A small image classifier, trained from scratch: 32-pixel images, batches of 64.
Rows from block 6 of a small image classifier, named by matrix and row number. Rows with one number belong to one channel. Each number is 500 + 50 x the weight over its row's rms, rounded and kept within 0 to 999. All counts start at 0. Numbers have three digits each. After the name is the row's rms in percent of the matrix's.
After each channel's rows are labels from the 100 images, of 14976, where the channel reaches its highest value: "top examples" is what is common among them; "lies over" is the class under the peak. Only what is clearly more common there than usual is listed. The data: made-up waving flags.
# r30: branch 2 reduce pointwise conv (model.blocks.6.r3.0.weight, 68x272x1x1), inputs 0-135
# b30: branch 2 3x3 conv (model.blocks.6.b3.0.weight, 102x68x3x3, transposed, each kernel summed), outputs 0-101

r30.53 087:385511495531542493458445486579428512422499407461527434564467427482645465507486424463475521538614454527450438471447566383414606463505494419495476488420443541508583549514524419469463457546484528399486498471456436482509485437546421479485527503513428546558492438422540449613475496522462460477416455592514422423466540524495539465481478486487487482459620477483556498495432511442468506557512576505512481623478534495
b30.53 118:467454525572485485565477492485505489544516490549496473504518502479588485472484412547532470516492424512468519488482403580417539481532573545466529499414517505448543445405458454482448380466495429440556464483435561518547552550416458514590466560586468479562438437474552545418445521591582594420568494472513505496
top examples: circle
lies over: flag; emblem

r30.12 080:503484463500541446474486491383551535561466423475604565601534466457440412539555514517607420462447515475462500502445515387516503485440575434515514623468450520499459573500448478524570432452519557521511540361588523524497510462519393414644501453528578511507452481560481594535502466451580526498515517396512538523579549509494516440503405459510414526482557561455484522480545523532551641438480508452461493511533508475
b30.12 095:531523407449486510500574503509571508525497528433549506577391475474484554534576477390456525513530489484575432459459552389476500481511397498466516524514518489537486462481516452527438477410546476540446538526563490532590413436495573367580495500534430495481469524500540498464463546487452457446533369457550418524
top examples: flower
lies over: emblem

r30.10 085:469495490462502482453420443433522470542462421474615658608511503481483497466456478544640393392477479489486494461449479468536479526529635477547419446525542578381488498408402460462673536511526558484447594476433540538514559515526534582412500464577452545484565469516649612525482469491467488443428424420463536532569513372590539497511491454472468544586483474478525573519505468535504496507548463549438500512481481462
b30.10 075:531436523499525466493605459572532436496408472405538527559496409425462522480520571528448496496417520493489478423440475496518576412494461405519589561526538459481450497518439564435473481452490513398427420477507473526512409511460500550459454556492481556501497468447574477487533430522523532431465365565546452505
top examples: flower
lies over: emblem

r30.51 081:479532473509510486522582423516553477365528467511480459530500500544447487552522548551524345484568438569538581493609552402436469539583507482613516503489350472438440534528581561535534546503497503384481555564448491530500500610487499522427462490544537545473502535400504526457502483482377433575538496489547375578551449588462589517427490531414577484525623551459422452442451511509476516456512471479512505424470491553
b30.51 086:485476496514478503457471460509504504479463487547495527435433472457590491535578432546474544530551392498462428505436550418549501445435472501428487518432570495484505652543566639516524559409561417499483570444522516510519475545514445594461389511475530477462539465460447503458526535478505484530436525432411544461
top examples: crescent; saltire
lies over: flag

r30.38 084:462572432507483441516602438420499452338476446615426509530401490608428445472405592586482400501416466606554552519581505465462501569585473487522571573543458463391461536521509568567475407505498510399393523531461489497504470582427471475457492493533511499448517521443449497513466390468405451514527499482542504575469448508533511510446487488466462548513504451558405488552518536522413491442537477524529524507517517590
b30.38 087:490516574574535511449502511523434522570541469545515447450507450468551517459509483460489486521600407458435539528534534550528478511453569450565439574486491552427460531424495562478602482456448528498434508419412474448469477493572422590471387476517523489496626407552469507530545533390481448556500524472519502569
top examples: crescent
lies over: flag

r30.18 111:506461497499453439467501492521509586397420578519567554540483448511525488539479462482473434471492323455485491474460568555529410501475472513520526429433498503536535425549506520463580379551526474501466538466498483451563506434452529590418491542546459481482502468505495548445666456484416479456432544489527511469506487502555511537444538485559532519454487621455605562566477450495447493469580461505488427511430545455
b30.18 112:536517520477474522438497516531593568536491511535575562501599471539541538538507629504510541561535421503528566535549431445599499564520568520531480530483497476515521589473517610542534530540607540472504564509477480437504476471490574533505488472436550643509629508485425518516529551483474513573507497566472502396
top examples: rhombus; star; saltire
lies over: emblem

r30.46 104:429437416517546606402418501524552484626512429462590457575608460456626538451486422488465493526507500384421501437434554473481541452472511364563467484512515475446556539592448459453470472525565537459465454424506482469493426454423492528451458549464409511576447521491481464625524399515453445553508468586447485485572426579497437428491515486509429524446460547501538456431553464569459502461433531609409449530490567508
b30.46 100:530439571499482490604501468490493536584510559497486371499412500491555533433480404473526545542444538539401465408429431572499549430439575571372542543486500454561535461553463468507435527490555406472494459512457488539533507521440515509472461519518413498497465460462537523514432455510564560463590556493549525470
top examples: circle; gear
lies over: flag

r30.22 162:465509424450502571462557459477471454418469427445478440463420494482439451472450494480414395453588412545509469510549446471461525487518571531601448485487448460409496477429520518486491502530501489513438527522493541490404470494500550516487550454544582492508434530570447582513588542405476604567498561566544530524425440573451472467523600487525551469449449539611524515486480435472589366525480548577558595503496533527
b30.22 138:522535479439544563497484452494446489533428515499530478494465445500546387537477462483420552452559418444501481468453539419524457416377516493504512507382460455553470506540544453408538555525482564512503459348455436552505504432473474608464402422516529517544474544442476543489522510443535510423548561475506546486
top examples: star; plain field
lies over: emblem

r30.26 100:496539478458402447529475497416434515489477552450562563506431508457490544538405478495554492480521477495444501457452436520541475482437493478529496460389434536463442442443483473450523515449506561463466463488452522590502436540474476506462427402460558425407513457627534555461490457551587456528640554422543524555545543417475531558444497580469529497649542575453447483538523538497528596488535490568489439559552519548
b30.26 093:485583389512505546502541514496498519487462469451422526505419486450409469486527405585437477447477527458509497472442544409515521516556512479491467483546557504475403463452488514464447530493575450485376467587524506564449503475579479483511545457507611421554464530515474538548528477456566453409484388444485424409
top examples: ring; border
lies over: emblem

r30.19 108:533484596501502425540565458445503478475499586574467416521442558528444575493547491521597476486460411497505543527556398521551434509544447580490537396430530528499552561598413577536472423460551457526582499531464450462519484592492471481441488487569352606494498499529487523487399477467420458598456504491584491462498538471507492372467484432437486503453532447472463569470466563524657502490542477546554547499476491491
b30.19 099:544493442502450444441469488461486381442528432434502497519579494450499443521571563414457488462487516461476521511550437424461381480445536486433443506540429492529536474483533507494508507527453435478538517476526515466523516465575417576571482406437512467454530476495632504424591612502446483556592419489496537472
top examples: star
lies over: flag

r30.52 113:566554487496459558485538475582529538420517537522520490511397449545492457563507587575429540512493549484520536532532462482476490526528460508561575545529481533501544450457576522541430405519376493526475514542487542438505537344495434442547467535519492449484427498594422434479677520456477437510553578472460581456453453477483515448481606476436459452466564573476465509508457442516545546489585476512514405517490459521
b30.52 114:464472485484478516474517467475448550470424490559505411453525486474425461536391403485439487509485426485514461476533446578535489509480577545515476463518501556577500480434528375464438395492445515436376501516456502488532472507442484421560447405514450475494442515538441465459473491560500559351430449458488526438
top examples: ring
lies over: flag

r30.27 085:487438585490561502486556456608596478403509478536484480577431446472476437455616470489471536444525383546504467423485482500483452495479509569480531388512585571529544598585479556539499518546507494409517454475542589460603542477539493436512587501438511567465590519489554604571514473423509552565474536543527411505461464495393432462528604512568450464505559476572530569515485602423418463392434582512490553457517481476
b30.27 097:509493482442507513535588514508449423453345542432552588492493462466466427462498462444467443445486507482608476498493533446531440611507428452603528482491494503524510444497523459476488503593409531547459405551587470513547503461470548474479559479527403505463474527458392497468485496449492398464416526524475461465
top examples: ring; gear
lies over: emblem

r30.3 094:445546494440579562460483456489487518529465574452518500534563456484500536398482433469444528467599474488504512465400474490483536458421473462511488549521545479541574455470463462524558447501550508392509501489475475529452430509460535449468596447595455494492522475514532476528374458509470516493462430486532480531512482431485488545528406474543468491443418428495487506588514538480491439568441413501449570519474513529
b30.3 105:515449531529531431490497510527441556525535495554484468473489539446518539465551597502534509553573484517441491528471525572466583450517554504512543586533511555594479474420505484452536422467516476432610492511432575487485529563495443605495460509589525547589432458547544537469543474551430645461528520584547576572
top examples: corner square
lies over: flag

r30.15 092:526510476436562468447526424471505522516452471410557427585564535478467379532488524564433474591468532494574502466490466459520492567495551496461487558536420442477510569434490557517383476526538583580485480545463575442478383479456530497508487430532506426435522536515368453494458502414527482463546597455429547553445420527501480481461543571519477485459494614515412455526486443460460533529449465539396528450493476520
b30.15 080:447436524566528519430475529502463462408573484539488419429584540458508564505415527474435485485525477463488502485531507587432501498482401499473515476540559510437450573491499508370448530564433526526433452507479458445524584470462478396554516498492502471420505511513527432470386492498398473488441453509384476589
top examples: star
lies over: emblem

r30.13 098:506502553476487408462437447564461489316529520475552557493443546511496487507547467520494582500463459480500450456521540392497466467405465491504413511482537465454609469539450525495466449445522387504557533491579508623449467622564412482514462527644427466506530535519512529473465512448444519503487560517519603483516474485549540474504526505410481534522500466422491539531434484486459561542497523441502568517476514528
b30.13 092:467478417490482461581530593456476540563511494487561553503499509538540616499574462518494460561494539491491459528536494577545540489565577430516480632548481516519536538399560610526543452489480536494501506503489559434504520468617489604498458582565430535437571472506514571546560548487455567563491548525526572541
top examples: diagonal band
lies over: flag

r30.8 105:545493547539485480487478455438612486560490510446520536503510481479451595434489526406600455507510387500433480500451467526471463454528576626555439421436506537399465471516464412469542533506525498553483478452460496480526597534439514538440523515530472530450438537509450536525425513501532518577548492467586506472460511450569516543502489446462517434552551509508581556449509415539653490457531500490474525473448455511
b30.8 084:505448548477517471544547454444526400461523521399512476450528485498416462590522557508551554424515552445514393428421502588480509538430565448531481462467550482391562411474553552441426490433542481438532526442501535410426529456545509575441515468515528503537518463398475477477484553510486463523518476508515495378
top examples: gear; flower
lies over: emblem

r30.14 119:506479631486577520425451431551613423514512543459492463550511479467557530417592464502590596518491549537457474510500547516605440481500549602525458425464600602516585625635452544531556319531594554505560451507535498515560559509480505551495484446428547501454497465462503466548455422426568566586476443571577501452563409461451395564497449535502385436491498557485469510507462566449497372442430542476550514491542542487
b30.14 116:480483468497485493460507504425537416437464491385491508529479515404475413447475488359489561524434429504538456515477525514461454577475408441562482399481566514445540494475456479520453507544444467536459506579557474474475484572498524445474577444485398424429486532446444499512446428445497418548477536585446462437
top examples: ring
lies over: emblem

r30.61 118:469497471433496541490560473502402445293510468528484489440441460528518453483465499503405419494534486563490470469488550521399532507516418598544471429408410415431569423486489530539446569589472427532450553525540517426485442433491461466499536435456534533499532498465468590434611546483424567542502526559516468482479449579460481564476627497534584501405516494509482496474513472505471460512534516529503561483554554466
b30.61 112:489459472515538529554499480455465458549459457436497504519426476439459424453470440553429442487470403515491538433474510397508471435418463484449422485431440441553485460497416466505482509474458512531401459455526477434475481423430456467436466484506497479530445473461391589490455444421450416389436462433485467424
top examples: star
lies over: emblem

r30.9 087:567555601570584497548458515504561467604503521570490461532571467541468470474536495530487602547540552540503523524481511450496407520450480573479565530441593558525563619580517389495417479533557587511514434475544485538531464425564479432565453470450532527437544545487526414558496431428465550488479448604490545464519508418483513527596532593467452478486485468481502431497494567490432457378430619523593461526540490559
b30.9 081:562490442461521456419552499494463500415467431456449623577545449556500542528393486471524537465479428557511453549517492466493473548536418497433527496517465529602521523502477473477490543598502511498458428532516495527473532459478535400495464453484351471439510525491474471429483460433498366539423595506495465576
top examples: ring
lies over: flag; emblem

r30.5 101:487545509478557410494492486460541489533468553485563385606499417526525464518504466565473474501537559526508508518496481501561453490534523434478506503496517519495588551510415653519496357474514564427558509457483506524484478432413436465431472471489489564494507457651508413559454527464503457504734576415497473507613444480519494522442446536473401464532386582533475533568394476419470452553486406553420486477567626444
b30.5 083:502534500568539600583514536537519492551489497492527488510504433443564470531444392549433479503499472549485598485526512557447419586558594509547507527496558508500558469473552472480415462530497492543403442557503455621549453515449528510583550558579452467508468522573575520478551432544591589443538573456515517493
top examples: ring
lies over: emblem

r30.63 102:475526537495552475441443509568467502396431486454493543514563360541576570365526518473517489456530468604486526481408545589486548513555507534479462469486578474554493485468544419485432470568461562472495433494454500509481485461435648610471500543484472486498515503387522566610545422602448448517511469471480505493504367481510429532449465532590551448493401492527592507511490419479540527483418499506513546427415558518
b30.63 091:605487576527527552515543571506544513527450532556451445587488492422446450537487515598528461526516445616515448502527457547371479509517473439479418547407643482512501450508419534484505476520456463422458503529491526477529575540461547515424452568509594519610515564492472535468522540454457511533475566505468500468
top examples: rhombus
lies over: flag

r30.0 092:527487526489444443448435463494528522581472555510501509572476500526545502416556476518561527486460460472486523465492578582566470472488496513454511457456564524529513533523520510514453351542538555465591439493415456530497481566443504534436554601428494514551456552546534570542533463500442418529515593475496460510580433515457484507489508498447492481491414533512422464523418500520481555493502385525407409512470500421
b30.0 083:406531509449610560553503529499486472553480548466524462519505490449438454527422429606569549435427465562565537467421610450455443593501434485535574466437487482458437449565506454462487557530532562550493539500510491539425528515519517520475613510454473492514469528475403512601436518468486480550525554500525431421
top examples: gear
lies over: emblem

r30.58 094:445467494512378532474518488520559552478495566445482516447471513414427551460597500486581523451469435440455475379458470576537503474432509564479462526481510439483518474529437425437516513470499478513544498418466565480496540519452582513494567579432620545483499463538480571496583484465540471562406485498581508447524497403537457415525495431524597544467504512628576470536525508472549447437498460448471443473500454544
b30.58 110:550460494467461506455578468430501454447512505420502506538584540450418350476607577454497529494442530482575435493456482524455448472435452530415507446449416422573502419547533446472434483482455447504489472512470449472479454382494563505442435507481482598537468481401525454470484534525500483541488450562524521444
top examples: flower
lies over: emblem

r30.65 089:531499461479436579588485462502469563487427539572466419492493492568442461425629509483456683506513510574457450507478470438514531539571510543494541598606578512568510549521499480449491452463539512480507491516535478488559422498483538507516457475479446443510518490536516608560590471485551509532432473575446559429470481460458496524529501552548502526468488517496584393518504572471470417370410525512645496525549534561
b30.65 093:507459548494528406454439465553476526462557547531427556501482569564487550520312434422527545472482469472502467510483537490560452570545398499451568508503550541549516560504439497488490508549492472508539397559597484439434477488492562425405587516478431467489504608447498462509425475490525423496468506537513475486
top examples: rhombus; ring; circle
lies over: emblem

r30.64 088:533387465448571495543587546478474414349477504619560555533368533495516442587424490504456515503519360510501539513507504379497530491448488462509466474460410428479557523489515606519473456468502405534531571535529480546539522480532541523422411576551471496483538503498539460492546480472489467518444519442509499513586511475409530542535459516475527578513509484449533565483445504519482573473570532415452459547448556488
b30.64 088:397464475479508483495523424482523493566510543547473535441371512538568361554598428437500489600444653475464476504556474570520623459514585556508545544518508475483544475505467518515440474509541454504528535462570432459510552484528484548471518489440454464459409491495544536442510496466480527524445500455432527437
top examples: rhombus; many stripes; circle
lies over: flag

r30.32 087:500464502522499462477518472439581449527452466474552614608500466436474599445479515533645512471427522521469521400513548484522428522462634602524464435501583603450451612393468466548675553456569566435475480452624563526563613502517458509627487454514550498500526479475572608487447465482585557487500425480482521536550520483509551459493475528497364568553554547466465494507534610487594464473431501554490551449553499536
b30.32 091:495508459432499513475483452470547535421531519470502423535455441469404443580483499426520464503491581461431490413467589424493419467519424461571432465462528492461478417501473421538494498560455577580437493467532450474470429478430525372514529484539555494546518496470493438534503485434405500440417435557518405482
top examples: flower
lies over: emblem

r30.16 095:441522535467607527431454522505638426553409489462553527608573479486508487495565479492604483498415538511487484517544497414554476497503624427513439457463625518449600635572478560490656434447580528464551509463496541531507491439440555471573551468526358527462539502565552534621409495532462521529517536467533496536577423493453436521566515470503545526477457556562427658468557498457567588486552414593424460510533566471
b30.16 087:409510475566454516513524520480494452539450524452440486526402490420478397498663562505522555460417527551509481560514479501445517466432397472525440480495556524462516468467554437551416507497475410537478483543510418511537445616546547468515551506602519440504466453475505401538538476495485541518406527569536468472
top examples: ring
lies over: emblem

r30.28 158:433465540471465432467435460561478618532501608518464626432467503481462526460636448469582524493477459486501428456506465611537486468467471576499471495478632530628485475545501451481571516515458566468603499505512524469498428509538591589449442582556527544477457488418509457444467478604506447536548416442522427502532496423561471533429494483500549496456417469494590553513517423443463506468582382520444437452438505468
b30.28 150:503497492458454458472458473411560467460499496487491405455547520432484332519588609560495482461467454499439531456502496502469505437499493499410512444454486385504531431496405447537458445521482518437539514461468424469504479477534505568520599491386524559519500457395479485468513467480483537544542506541496492361
top examples: star; flower; corner square
lies over: flag

r30.44 089:539567479477449582483366478571468523522439493506569412504539423469595492489491458472353638472529497482518462456471550539532430461462522462554527462498635485489495441391445411499445517481565505433479432508481480505498536534578439503466491525626411453552489577486522488522535545508435543535447457480483638474516461442526514458443605457521548497419574409485507518520525470501489531440444467444482528490470535486
b30.44 104:444431637502465503576489493465482537585471486610399457428473498533546491555634487563556485542457521556435510498448513534489560486551485522505498485494539488483495467468499477459540414497458433479593536446442578441486524540421434536460509544527459493562417414441513560482495492463477615489535581451540439510
top examples: diagonal band
lies over: flag

r30.59 087:492517508557600547460525499436482487521568440553558466487489526512548504547461474490497517541630459615535528433543553569512555489509533494521542520540445535539529520509580490516467464566527474528435558558469500504496464568475470472493527494532516567442430486420429553456489432495489508552470486513507414451475544559478508553539488466479439544409528465495488423537471544507545437633464499539495614605494542531
b30.59 101:496430454556545439509391455460528441483484469484535420478538546408504440538538526502526425490511490504447464571466468519407527489517563462479413522480513511405431365458462411467490461422428499464575513449414484494515602476495438561480491513458522515541427481512447528431539469515481619496502512444494618466
top examples: rhombus; corner square
lies over: flag

r30.30 077:649454510520508507496529388505473429383497483540491538580417497505479458513484555551458586457510450560621596523501499429479513511519521510558499503462483499490455536531527617542467462524549447460498519549441541509459545486486498459506471445578443414443529596485491539480578500436460474527493584436559602507465413587513555498420452530459476505604600523518451485498424541520449484498495490498480429475460512513
b30.30 073:534489386446400512461412582464482493472517543536543458443446456550507511498412446457362490502540451531468532419503515491462496392519464495414420527476511506507446627475495556471448460471499483442441515548543525505548514458430435609446476549466566493537587443473466513554504486490475543526452419442504561536
top examples: saltire; crescent; diagonal band
lies over: flag

r30.55 113:408509517518462385421491522624522481410453511476518479521455425434559635472496494521567509530527461522481567467448636658584497470469534614456502404448488516521546557583499502450483458517466502472512448449548447478482579453439547638434549509476463482514482474564517527489442480590525461545542487480506479498491515470449455542456453494570598500472542571507610438572492531471481486460407467479450488501473506472
b30.55 120:472559493512457591478521550461562411504441569506558467458564518423424417457482572566504577505480433537519500444422465473467503586481378586528494446462490461516488479440384489476510485563431570494454520528497499428468574570435546520442546504433476536540558527420491498550490508581475493485463574538457500403
top examples: rhombus
lies over: flag

r30.31 070:465497461489562517445531571465438528393488530434482542499456433487486360545442476496449388493522492462544440454492574507471471548483542435492571481483425465516462476442551536524487552509525467343505501495560545567528496453443461497457435522495536512506517564441527436468562418451462540432475581547499551527505380574517489481494537472493497522632483462481494412549546488520436458479441444532450456496429472544
b30.31 083:515530614497538513476505479574528603597485466549458586470486533503561500495537464479436488589593598492430583584494535549554498523506553495469514538471542484411403523511553504572551526395512501562496525510426480498486454474472411525521451498509512559522481453475506515581634530422425525512475469521433496585
top examples: circle
lies over: emblem